config.yaml
targets: ["word"]
hidden_act: "gelu"
subsampling: 2
beta2: 0.99
learning_rate: 0.0026
Rows from block 2 of a small sound classifier, named by matrix and row number. Rows with one number belong to one neuron. Each number is 500 + 50 x the weight over its row's rms, rounded and kept within 0 to 999. All counts start at 0. Numbers have three digits each.
After each neuron's rows are labels from the 100 clips, of 14976, where the neuron reaches its highest value: "lies over" is the class under the peak. Only what is clearly more common there than usual is listed. The data: single English nouns, adjectives and verbs, spoken by a formant synthesiser in many voices.
# fc1: first MLP up (model.blocks.2.ff1.fc1.weight, 768x192), inputs 0-95
# fc2: first MLP down (model.blocks.2.ff1.fc2.weight, 192x768, transposed), outputs 0-95

fc1.76:558482588443475497477467481546523487441549484527519483515499581407559416433438499536450508549507499427453497608443444594496498524549486588456634486474631412540551484560602425472507528540549479537484512461519517509566453471531532490496449487507492524409496503550521470456563552509453481435
fc2.76:508465550403510614481508572469499405541487518497467540498459472522462535480485527565555633581494470554426514509579391519484537561493568564392513495511489507461520450455497434498512497424520516558517491510492486488541534477520483435546472538450410562542431438500393546542519444486512457504
lies over: /oʊ/

fc1.78:546466622539494533520544474545580452566474417483433490521490496523502491482475467509483519463562476552510438577490487548561464436460408419530466433478535534550474617435462489536499488430441515541466525466498440518488486576498472497470465473510560491484515627473409439515504410564454609489
fc2.78:475508471486548569513516462426491483469412547470489486473461559604515529526433513547532545463554491498581552503499618517504470441529497519457513399425570540510580504439503558520546589555623452464540426489386518572488526522531525469502583472496465534545514465462509450503474581491534514405
lies over: /p/

fc1.696:429565491446455458562524467527525447474418428448485635575494447527538499516436444459505532494549497580545515543511510480526447462477440587427519474606479424538524609427577491456525535504508501467549445471469529497490647513548544419456501599521459454533457539493460488406459398442485500409
fc2.696:396419487523600604517589673447486490533560470516513478441571545492494562506518482473498523389447454554571420516524541489456525492467512492484518522450397529529382495517588492528513515483456515546458503521491540524517548574603450428430431543518505410528473557453457530496391503497484470516
lies over: /g/

fc1.45:501550465523373500446461464498504601516434555467493446547573452517519437484516466493528429501462511558605500602546503592504537502446506440474509436468498574503502448499441587545508523554525475450527433524464520591498436502569527469573492546574418497497541433496522507497504508547472453445
fc2.45:449387483461496491558502499589623498468559544465449629472482519462503452509451524455503476520393447456489506486523486434501493501555514432529506521415400535535472575419419499494498575511517556484594441556567502540505496463484496427486509535465491520544457417477485491515458461493489525457
lies over: /eɪ/

fc1.466:499535468515490529529535477418529567484493499412488537470439502445519462552506379563494434513460417546489513587585502529451372492480493513574482431521546539445510478538369478577498468509370551446450482536514495448466452427570570542515500475458468506479545456499500549507582564621507499521
fc2.466:619451550584478513547630470458546480478421505563504460450474479515569447548537450581457590578495502422466442472499482524431401479447499501471458570457520501558470530543458583566544534567473476490551646538498449478517546467446473483507485479556470415542466575544450501481544491504402462503
lies over: /eɪ/

fc1.268:508532503434510506539491518537603495573534443508527435430574447406600461533545460555533480467441508480501463453458538408453501516550491461501561525487505481487431547484530559558570465475538511348585454612511553509507505540482512535560524491610532545500418528429557530471440506414543522533
fc2.268:522525505517411507525547454456427523519465587586551519516468473550492571502513498504458478506470506435519348546495543554444491514549498525516387486473507468501494465525481543465478519438418443465508500450397558516505499579428559475511434533461521593514473553498512469469546478490487422494
lies over: /l/

fc1.357:483450501481574528518447410509488417533538455407519507451466563523496499476570583566460469543592499620439488575525496489580462400426565488500488491624431465564474463541415483629561526499462492533459553474556572487430502478505579572477478487461539535512492476461509492616470547569496535502
fc2.357:513520568605489492544449366530500524528527549426551527485511518553540504584560512468476506466469501476452379554464574484509600539405510497478444508515517423515508525469476514486547368504522428562517638571525387482457548501562475463487549484525449563532546564412488447501452533455509531536
lies over: /t/; /ɑ/

fc1.648:491462417543458538411468535564426469543466439478474620513462483540552472406567562424469488519641569482453523493483485570552472489447548512511509412522560498480483511530400426487518539545577420417492513464509569450465498378532529471462529533502381527519519549440567463532485555432448553489
fc2.648:503458576511582494453547470495579521545540532501467448446506419480529528483472518493488522418472576436540517485401512545451650521447417475414408553530521484471658452511449495497539563528462486530517484453453501504468531531464497607439550475434487497483589446491516467443489571543511518493
lies over: /dʒ/

fc1.334:499513521532439545479506495541473480511442507376531473458561459533471523527454540502406554529600493496498522493548426587499558467487474582532470532521437611538504537535494584470616521502447418525467488522520462591494433550522525487553553569500378540463532451537468569590521412539473419473
fc2.334:491448460445504530561470479617554536495532615387451483508526528464454471413466498474473514452523564495566536437457487560513482452531539511592445558521535610508568526517488481502452467462531492509528530498441525560493434484550565462496597464503463546504562454497525496506549432566563467564
lies over: /l/

fc1.387:452424440550391591384540485462447572562484501408452490510533456500521448469502478483510537415527459488612438439506566478549516535574521503569508419499407533474398485474500485528544413555508520561612542495406407479463525531519409581503520509522498500497470521544487469434496585495398455535
fc2.387:452468455635475467565529479524524493535458488489469599542518491353497537454540512633557530466449539493471508423460420423404482501519558482553531423474443547463465524577477444542555495529525479584468492453445497431367512423512556516589541474428465518504588514621436509483592508451442525529
lies over: silence

fc1.135:571551383506472544451468548431363526556615475472384480450462539482507520504531385500509522571500548507452487494549488560575533469561514442459464467487570406487455462596488501519449466470528550468419482573556515469537582473480471534499495422482510523464478496492535579506502562381405519593
fc2.135:520534528473435504458540547470430522443416423512398523577498496527503373463532507519476592467535515503547557383510410507451474469478484444560512451566476531498550502580494502433575517514465508443512479485459591480388480477533479430547498557496409493511471509464520493513586505524552561502
lies over: silence

fc1.762:539490562545473554458621535509532484531491527559568500489458530556529486478486484465474443526527524386498410443575499512529545478482468486457421415407444415560512415528488377511552531434520537508436418560561473478484431492560511461439491497539574480501468554588500395516475519489462556584
fc2.762:548414474488534474495502522406398574445544563514563465488452461456494536535434508499461577455408491486476428509522497567526444512532434462467575461448582411454554548548550526531549522561517590490506549459608550395376493461524552523474488508456512411594445505502510455568588566407489512457
lies over: /l/

fc1.442:587588504513617463515504508603434527519545571552468468545536414470581474478489538432560480489489366562536498572520450553473483521509568550528469508503470483558475453464481438437563452470597523525418426533502397451502586483493537505435555584429497408511508399520427547472472513519478500501
fc2.442:498494436470530491431559465551560507528560511409483379449431497446422580525598570451464517470482482512555501503549535586508458509386401514468509437465515553468390560545494534478516544484526487549468438557449484458449639515486544538496565541510397572565464401544575502550525607456489418486
lies over: /l/

fc1.407:544538409438433515536460497516539534461565504540381578541475563473537526521638456495565533516548479537524487486567442503393499498547562443414535466470509501534474465464412473399444538499463481571480445539464550488423505546454471612518591545502576590560475405561504542491496487525526508449
fc2.407:487546503460435512399507504494554521526470441538510572555522494488430437476501479560577533471551576441433417529510568479512480597396553489598538406491573423534512487610450476564492539444489497499445492512444505524488482562461594575448361441441507461580483561537561511495519458503443501520
lies over: /p/

fc1.617:497380460458495490500392458530556488532478462551480407535528543446554521461481437454460461496475461524456546455553524481522505437544461411509504483469478483423494482540423454473412505504523467443472440546545549468519619515531508524565603497544556496451537482517475604533431561492451497470
fc2.617:564535426485635484560562569510493412544505485575535629480488488482465463480443494524499528587558522431523621502498441553548498455492579509494427551510500437424512512565521594541537479485566502550516518502560500509514495535507547429466450503418499572484430553545588515561523468481483477472
lies over: /ʃ/; /k/

fc1.481:394407445546501491464613440469461481490523519488552442538492458552527499558526431545453442475394463581530449530512521507553553514578573524527429500473480541555472429531520499518525423513519584467542463489479556511521578412546572463510425453373568521476464473561443527514478472549451523469
fc2.481:464609400476596447448427543451485538473499515507443496505518617533475461541553466530523481385556555562487502590531445503425516489408476468522487589428453527520520485478484483423423500455538477561521498508431591530583523520482529451484543484529513454514502448432457541434547507521527504544
lies over: /ɔɪ/; /oʊ/

fc1.410:536573439497506464398497393413489441518506503422444501486479474441472450520579514534543566525467549601459493521509519509510419478518451542542490566458471471457504511477546536523477641426580501434480460577507530433452543548518433571414480561462463538496537407476493406504542456591381604497
fc2.410:501515457573456506481468425527602457456432516485514522664467521555457531396540560558476455435456521576539462482504493519525575544562467458540495463532397474475440443504550532466482537524444453497476563524510462462538460492453508445435583507505475437542514470448553499509488549465502463478
lies over: /eɪ/

fc1.549:446439557490544587520461600527413426496446436580538409488468445438517504428473571479532476479380458547529499522437550522443467435427476543468442546449499456517567460568508488402461538525529468515552459508522506453477492507580519566360544467466496460450437492502479515450501438466447532467
fc2.549:491537528421481617538600470513538573467476499526578454453465548550499513417542410562459405504553485489543592485519499482467527503479517484555383523524566440479500468429553462526505457538494516501568512459604542489511541446459459489547492472444532503540535437343456489466525487429503514451
lies over: /k/

fc1.759:612553508520502476525483539408488484520486475494546555486450527491578426558444535554437559483467486448457518480481466565618470469501531544543463460531510522518498466582588473539551568457494437480512485434505478516524484563558407585495469530585455400497479483474505449525485526480540442457
fc2.759:433475483430553442437514491557499517548476531400526495499440469488502505515399572584553465564474465524521506573444533457429488514425545445462431464459501415517495497489469518595489509547550502603458520450487430514470581603466535495515577546580430446511555499430450502493507496541476427508
lies over: /eɪ/; /ɔɪ/

fc1.43:498493533510430602473500537484532499440494383500527528488460455584498442477505491553450594439423466562558549542473514571412481494484530459516400580502552412489537466541569529493474432562516368518537564461488564587570500476522658496354598422571458501393490490506517529512518435432591509523
fc2.43:504496402548465536513485574510555533517409477450522510493434513453429534481533380488443533505599460470552512489460523492454458600480468519587423545497693483513522427525488553539542595507506564496533526519378484466487471465479504466556438532468530430508493435523521487493556495578595595501
lies over: /ʃ/

fc1.205:546497485424491581434514483408520500483440581482462473538587478585534538489430414547481555556508547474444511447446406450498530461493480514472527317513539505444441502481560475398477493485536534510481538484528527418530483492524548480433525521413445481511487533512455461392491491472419511517
fc2.205:535503446502475540479468378531462530561488490501523542500524375521523490478563521416482530543494489609458519550458486547510509426533487481523466561509477538433452521476547562471471512489536482576568491564528603567553528550514478497588529504566577468558584522556582482488500415457423590425
lies over: /g/

fc1.441:614479479373436464557507472480456515448426440527477546502479567460518481491499525490541530371527502458525461599457431393403490543512537538478487473488466429465530459495456425493526527534482457419513588545533460615482471570470548464584459597432475483531479432463505502576540479523531467488
fc2.441:482521497488551507622561563484465472558466529464524475531607475406536535464572530456560499475540581504477487461489629606344472450553583520526520444564449516412488496542373435464509529498503459509493435471444482492525494577474577533503515560492551458503507524426480550495474566527553498508
lies over: /h/; /k/

fc1.495:465585428479572442518502481431398451459455551550511475446429474480463500493502442500503449517583516527508432523490500484559468470459598530527504617513581549464473538444502474533382482473444565398507530497467514461505576427481546505533474447616557587469612568477498502601480437538480529516
fc2.495:552528496531482584488490453489510487402566500553535425508364495470408517483496546402441486540572433467500521428492509494576593564415519464458518431488470478486490540371524553453511573466573517527489480528447502534459373522574535539450410530491479474474472557535596483446435506543462492489
lies over: /eɪ/; /ɪ/

fc1.740:487498525509501620610548471497504489524539551502485458591470513483484454572495431537537504484532518508502508482547430465450437565506527506491537451508484440482488539544425571594446577529487415497408535458541544515524526422603605478553477482480412473541466518484421576369585478508467410475
fc2.740:506495460548532475408395449539550497487434498543445414447502498561502571433447468438445488441497496550422555477458515398533501504462487454568455557555506462436473489458491477490495429492431361472512467534539451482430445457568440507435544518598571510452450577534538494495460466535485506482
lies over: /ɔɪ/

fc1.674:501493487482589507512435517454472543457557599488557591520394484468543455499461504449485507552497494445447467592513526565503402557462429491474567499480579507550585517477527478505514490394527584401515447471513556527500478500503459478524483389501536402487493419469494478471527482478352442513
fc2.674:558456481532522492475433627543396565458568476489549526519557446506520424603544534524508518498452581428477452552541531551453464529521477396514542479464512580527474614427503465495497569498551486467499435485441493597425485513520357547426471504512509445439515514469488496471528471467444411531
lies over: /ə/

fc1.347:486501492526501501447465457464579527469452411455525520573533533568478523580467515461482409469559603529527521504500531469452577556554528545582573478538451525535590441460518580543606479451515475458571434464483543501444424479610473479492510461465434502434464478508401435451561465539523500512
fc2.347:521580494517566461531534405581510496497512478490465580457530476418521475498538539502511443584509544525553529516484446542425509502499485527501566442491559463485520530543390448531585558557468483455523606570448450463524610554417507476474503435453528416490544584460568518511541522539470465488
lies over: /k/

fc1.191:499472468430484582565466485548586475464503502532451492378479503508536458465463554522471564583522449517490606417524542527513501513504518496537527531568583486521483501505511548437434446435504522482539491583467468483443558437451597441518435463549472467482425464549493671421474458443393471537
fc2.191:469556433590568560528528557537516513463498585557507495472501480468467472437588522458435640566474433493529587495496403518495531418598471510555461601528569514510504542529497474560490595575505541524416451533469554479509482477476480479495530470520479491583528466507485467501469478491471458474
lies over: /ʃ/; /tʃ/

fc1.195:354409442491434506573500457504491576527517565540482508564434483544502475543429570496554460518486455544450458482625490528593440464536528458518463503507489404373539627507549492453583437459499568512548532497497448483419533491464489461499492488508470529508510577562528519521524450467490499573
fc2.195:611519516563557500390557552495485438564592457613453615424487484491485489385550474471509424376526543502493569519497467531571453475513491490426497429506405521464525452507395496492455421449410491488412485451393548495500541529577529551507592513503480512505454402474480499497478498503537477494
lies over: /k/

fc1.602:555541452521414513503423434509372493510498440377471443484625548507476522533460500505582524554514601448508556497508461492455473470460519527427446421627425516494501519433423508493446537518481477477405540500526543481513472514506452547453518458533529578516530449553492450457535493576428484482
fc2.602:449543447430549436447454517483531514486553506586557489478563545498548446506499467392523520644383522446577508531545425496594448469443448412529543548448582571481520495468465563603539541434527343489525516530383591492478537523523503484523472449539452494425490496515448464506508509580525595439
lies over: /dʒ/

fc1.21:535395559471484507465466475517493604544528444488564563564485433480499432406506459502531527511607470465476406532497429515573480482467559468529555511495415412504487403596472471480490476464454388490610580486526430522488533467512525554457584590557474518546517548474525606414462511442495511481
fc2.21:519491428496479601521499571604530436444540520500447533497510413443623522489495571457532516424451488491492507387478379542489519522444462424469544561527495388577468528499509487481484358474538474488568467509426437503540458484576416513577514508550485497545490438495533525475459487470583429538
lies over: /g/

fc1.634:511522424532419524425398560475483508496511502498524443493539532482490478539513423455486480478503554556529469474618480435529547515551521472483511518489452400587422548553384513482486453463477517418499529571567499471354531446556429595472534536497508548476413441502473589533484472535438579572
fc2.634:501485425514434413427451410553447564429452470498460511525563509504465506510517464487531524526529615473445524508319487546441515469449481495481474392486463507520460516580368430467448557460453467503597471445511571487537522480557551572472426510452502432430506523509507521509536503466490462449
lies over: /g/

fc1.31:546488488547468491509540468461577622476470517516497492491446545514469513484472531490564495377513503435524482533536575409471459519493595522484442514490523576560531540413558483492441451533464410465545492462535444511487569495469473516414519463441436502452497541480550416536526543480506469520
fc2.31:499517456455440499481504483623544515465451480585459480547556469478428471457482534533553499562462526648489522547521513533428517536425521643502373551542446515431451497483476473556442509495540469581506523559497467522536500505491478526416549565531513569530473483479498504511542528527552486471
lies over: /k/

fc1.655:491567488518631473589502482483595499533546517633496583456463599543543449544369499534509498509483484609568511551559521522543428483504528442555522518539496558499448436517566458521445491518545445487395502536501532482573526483540565470552460483522491480443554508441524537407524535376503529508
fc2.655:481464460523546534565487473500591523510491505541570562483516519478471595526563429468516464456531501623485488399463559455528481568511459577561496519497450596546462591515523470497438462531497519532437449519402585501522550518522498393541641504498536452438508582516526571553506489566335473575
lies over: /g/

fc1.288:537512478555507378694540592477449438512514498518563511524570441478462499553473541422475524488489499426467581535529422512568498400489563501506443551396505412453459542465484502501505552494499537590467509478452486453554546523478448506477500391510550577414472490517579542514540448457518523524
fc2.288:420382530550571433453515466509600534484522483492513520405513483424460450512523548451445472436457478475474484485472481529562576571561493482504571480479482456510484429482437437592487538463492514515470503545499457495448454491589496415546476500604467509566542557552426574499535490453503512468
lies over: /eɪ/; /ɪ/

fc1.608:531452561446535470465550411476542561488532568526540521591478503455562499542494570439546530473501524594482483514587527531524611419505533488472482580474487669563517527502466527566514507562502504595567451582484485552532473441474520477489511483434605463543552543484478538578462553506438665485
fc2.608:518505343435519527457475547550543544507506474569495377533501511519405426520533497565534538493463486522517444532521408548568570509425556506526417627487413550458455430469484599512523414558401505510456593494522479543432428426433501442521429495472523561513524409507549420477516501544533562484
lies over: /oʊ/

fc1.326:444566529444541511521544455532501503499456434497461507471487543411503441482559508507510547559477478456476537449457558564542489513549476506482452540552580579444460520476437512492563570527514429400465518486508542606468457489554479585576424460600443529478487619416526557441545539439432451491
fc2.326:430537515494434549557652457415439502583403497543475472641483433534557364469513480508470564549544516461506462449454483595461477470592544500513508452503538481512604503496593497460474439513561567400477493516480441468540542552531548466484491488471456529557543495504516437505549576494485426468
lies over: /l/

fc1.613:515453559449515493441480487614532493533446581465457535441492446464456554546592485438488510458420468483476449494441519408544462474460477477526518590573521463477534431457618457494497473469442512458585510564558475538498419538561566558566550497524472391526562460508525512552472498499571487504
fc2.613:495460484425446524507552468516595462510528498483469582547516520429490461569499551608503453566531520445524459479541463487546552417507497514464587492423460404540450592445579554508512507476572506425537450518473510552503455519486466542362519531685499561482455504554574386551546473508507543486
lies over: /dʒ/

fc1.455:506527545438466474481482521610505539441561467553491470502489475405514497597474449564500508535433440479470602575632544518559509457509480435509455509532415511566581549505535534466479558514464413460425427528434425575464488467520507543468573541423510463535507487494517415504513590506467420483
fc2.455:463519441454392537517475496569457563479643527399508517465444498545471488511430537405459536516443494478479570570475514448525490484513375531512495570569506611548560518523457538582521594534471520450506575473570485479594507501509505511404581534531513490368547490506495498520530545511498447524
lies over: /l/

fc1.767:456569497486455474497547581458474539531464407504627537512488519500497513541461473594451470474608510565529629561504454515610451531507452605545450470562460432526441504460609479562549511443546523555520546513480468537623442425611544489488475464442486463470515428546485581519484451536466607421
fc2.767:535493539510431558498450457493506538533516484497543467516504465525485425528516469470495407457539583545463419524503480544469454415536456475502522610543497433494466483411477490485459548458356582470544539480489484456486598452494525473588549514624500492580477582424586384458512501575413442456
lies over: /ɔɪ/; /ɑ/

fc1.273:498492440501408469593463498466440485434496401487434519482450512435546514476479469520404590531544468532524466580482441510491510570566527595454553427497571572514544500507434475515560459535515544576524485616520429479469367535475510530610564498428543471508544458532470568497425530560535511544
fc2.273:502503469414501473496525555538454420530468574357558524497454581430556513629481450458539431536491528480558496532498562589417565469467444519531478471486547517480551469541445463456461505510459444474440521500399523540574502487489544451566576518415505451496492484508555461552568514486517624461
lies over: /h/; /k/

fc1.183:493486545461523508509414481516392474455434530498534522453550431527539549462571485460494500484517443418527454543523479465515477544439530465472530539510513486488519517423444543519431433507436494499518515472478522554493574385528643575501393487426520592435480432507418446495483517560550532515
fc2.183:474519505421520472543452535502495529600483570499614453583550505553501511466523521509629549588503452505492500432507496472562443584424574478520465478478577520497512481455404510522433489567575387410464581571432390555460483494463577455451569489452491555508519514469440446523520489493543474470
lies over: /p/

fc1.314:548541579478454494530470441524442598494567543448478580488512615471529509482551494506435579569483517508515520535475546514508494495558451571454471530535545521576447492528503505498457502490507511453481488516526518553438447474406382513483505481496472517535495555472458442505524461561614401556
fc2.314:590491522501472537453382505525599444464566489481481544528525456452544481488512439572480562430468562547443484464544488546414401491491476520494530493463508484536469482526476474494505553501462419463544486526459445497546426510426595492411615516587491443356535493471491575426565482557482517466
lies over: /oʊ/

fc1.285:502509459508519588523409529544489460546565487464502450538491590496516512453477501513499484564508470495474501597487489539554401452546507492483516496403556567576529489451563520478407497498471457546565556551538433443512523495575525458422579474553448462489483560586557591525422488481496521513
fc2.285:537485467474480493498567552429611444590550494436472530519450469540557421554487460500483479520455495523505486432506504395530498517580412519479397405543506389537529462533502535559481511496462413507494522496473659445573511449483512467415548633507422396493496484493427564372564542607543510463
lies over: /ʃ/

fc1.260:486531538433445491504428593458526505545526480412456556498519547626433505532463497505450518398556460486469559532548501529477399560481553528522555499548487441495507517468507414475444540400564494463508587498465518534482572391433602552426535470530484467498450526496465458551474549495540523468
fc2.260:503555449452517477540523418470481574568398469512508511480561544501589476495580489494549451547487465481470511456536416561549471553494475417522442474530526480532440546517447531554524526394479493492497489519508446488564387493410458478425551524442496474433479423543515495503450438412500428476
lies over: /p/

fc1.719:557488560507474509465520504593538511505506516521513507552479563513431420558527459443540573553487506419469475530519507532548486527523481618478412507468456539549567590540554393454524520498523571352530530483471502567471466494514433547539394489544541441473466460520485479529472587451435521550
fc2.719:446398512573495555506409534456440507504507457428489552418443523485450500563509476416467494489588499448517526530470579455413456510544550490544488510529531522445485417509447435473504532397429514507477506500475550479555486617509532582421484519497469541536553592431450422538393521414483481500
lies over: /oʊ/

fc1.555:525481467544476469375475574447589486406464476449511432418494359507435462506478578485442533545451433523484485469537494494493554477471442517535480619472582383561524530501502467583492507521440451516559568586540500576445442458465512555365527511574489369529503532467575535509518505467507483499
fc2.555:444544499523404629429537553399506605413513536466537560482506511429483489557420531465518545508522450505518457480435443495463494512558501554556428500443534500443536460516498435437469604451429455459499512537551505444536521504549501490581436493567539466626377414488434480523493519454572510528
lies over: /dʒ/

fc1.677:525519525440439514493529591490469557541488476505528441453517470555584531414436591437522491538475430540496476444517560460540506480477541583574396531489509448523476509472572469437522536546470413542535495434475496571549533537477550570380497557560517529548524522503491479441469495489527493525
fc2.677:463498585472461381501443618566495414586504481357505514515527506563496454446552461491498398439570425490496485459472530501581446560521506542456542555446404601425494478492500480576565499401481552511520471571515544520491492478442439486483534488468541552491433452527629472489495494515517483482
lies over: /f/; /t/

fc1.316:571465475399592503505471435412521524468492462494479513547512452535517567521553526434455476504425497361491446450512511427649499513499501538493527553488523595492520499421485505474536586497447478523509468450521521521567514497567492454497630516480527458556445553551480536546516510451507542440
fc2.316:465404566468428503564482469502520518516426541533469506471457511415562422546480530483455335467482542552500457466455484495519485547451519528480577471432571500449491594450402486492461460452578514504447561437506449490456376483473503402511460492532453505540508507590544541486501571443555590563
lies over: silence

fc1.107:630592504504514551575464435549537602522475455507510584528384427557540523488462527481519524499496469499512588521366478604565518424434430506528433478460493449489545511404434487610552533468463504466457495553484537470411564549523520490506516472472470482508596417531502594495469568497512494477
fc2.107:448541512412496553498435483486488529461474446507549537455509548566546536504508485558476464487462514495473474450472458554528511493553554418507486427493528599468526497516628438489462510473469568556456557494529519497481516425504523523455504490521463442494519508551538556449470458468386415476
lies over: /k/

fc1.147:502433480535508554486566401477498559477515511448450437444442510438501615500504484503505504478552638483530413506523481518536533527401477506525359523523492577449522469435473534445434616468513442438531488488571522549521421425496446519381461425466504448528544526598561505460532504451455485502
fc2.147:515413524574458481529556436591434492491469494397601512452520443493446499522564503497533562520515526465555562520489464482431479536468476538553520513525496436479439556450534535462554537480470607527452519517545549467574549611574487505426501544472450552388589543585472487537511496568523449507
lies over: /k/

fc1.158:481593536478392435431504481534473448504430455611521532389594445455516571530531549424532530435542437500495507527543549480503521582516460547569391543437478485542478482506597523513509442548440479584476502558529553487482446525542516524408527463456480479494447551551485504500519549499461450486
fc2.158:513511459475464530487582468520468526467450529539449372548498551562480475607561404568483527413533489486511593548483482446501436519484445433482454503553579441438525591487514524529487538484466457493518386482624476523513567425428516593604601455497510447520418536456448481490449420525415539487
lies over: /ɑ/

fc1.68:552566544492504506583426500454468441502457524519585576514491480458535601493539477523588517486622504510467439455494487437548496430382514393536442506525539461527588507389412576455518464535543477555486564525538458468458567552600549509528432542442474551487536485524470455481501529528466576506
fc2.68:476611637462542483495517548531464487558481520496502453452441561485496499515433394517468607487475470466516417484464551427535420571465478467484600450546535419545479549540479489551485472557536452527512444521543411467583467591483596551427614510427428515521535474474455482511436584459554563520
lies over: /ɔɪ/; /ɔ/

fc1.247:574521594515418515503486483486578522452514603519391534489535473472499461476533475427459410509456552501467483437511464545600541502439411472554563525556543488530488573473540521585543513540542545536364489511459643496460475463479491482445410539456507497478528606545507414472509599517473533567
fc2.247:530570461461394507453472524484504461510530565459533421538515470564441488526560515463496532421511465492471511491535517635532506557465546542467489439533440535558467583473521526548556438542556501522514455471470574516515504558496458544489450528508509515498431487503504479484528580468443605467
lies over: /ə/

fc1.685:446523534526520437489620442475533513499482534494563516566494412565496502488514468396492464621495493501386517568508522565432495483542422424517544508528604491501525446449554520548482541547515600544472520477518528534544540513536459501474524576425566382520506553477410486599420600487476436466
fc2.685:436466430400612442408503541497483505480492530494482446489443496420529512512471483534531527492528431576533531507541586579508463451433475553497434619414358542522386534474512396584576475502459491530505524543502529548617519458533470479587519424576414479519598461497506548527550479488484507473
lies over: /ɑ/; /oʊ/

fc1.747:564498491478528502492541497530483492586507582395531541396485450532498416465536511491517462535449489552454494453535482504488449465506526460555608538516510560531497523466494447495591419475470462480597503530409609444465389431514534516482512484410515524537435459458424457464550397402493439482
fc2.747:436484583565533515504517459588622497478453502455447502577524544463457530501513521507527563423570490530456535466437429460453474547522509462509416564466527447555435472488436481484495494401493506532570512422516462530628493470603528497501460433554472477527534577496525417478535612516408568502
lies over: /ə/

fc1.155:547457492549514547572497426531512549579459497520564537464481489456519510464577480451401478455482518524517513543368495451498527498486599529542510475545441453550484506466527437638491465456465488521478572459493486458510566490552574587476473510483488515517464381483537467470530496529528513528
fc2.155:561537542526561405601521464550357548525438493430537507564498432588431516499488506500542584562560506555470433438515486479484544522422581490565499465546475483544456498415564526446527434491405568465463494585567536545552515505548483505526558472547507485455534524439379359429495569489489504495
lies over: /t/

fc1.727:527468494476464522484573522452482629559445529630530538421573466593546512387573470526483505479455501470493555389515488506608544504531439554498444399518637524487450398499532422444527439552502476450558576475477502532568368429551557455404505560519529560494450527524532548473454495454519484539
fc2.727:472394470445512485547529546460538519576543525535482472453528492532482623466556549462506523416530457550503495435481583435442551482644551500468521489531551563482432421454418490548515608448494550507490508427463501600413425570447570414505540482533593513499545480401520518490504438412495543444
lies over: /f/

fc1.480:414505431496478514511564461426413504446540618397522606539519463566499562416617499529482510528570438471443510560410546553491437568553536548527604371496454455465546477566528554499448534549563568424588452532534479556387527543510566503488479433487503600537507408470553585447496520444485515542
fc2.480:509439446513630518532471518582562540489469568460380454548500472453498500566490503499636456396464500442509506506479474498529454535502479519573555455445524398442504503465504451444511523551505412477443405449593558457488522548514465497347439579588494545380458481487503472518513528565498509603
lies over: /t/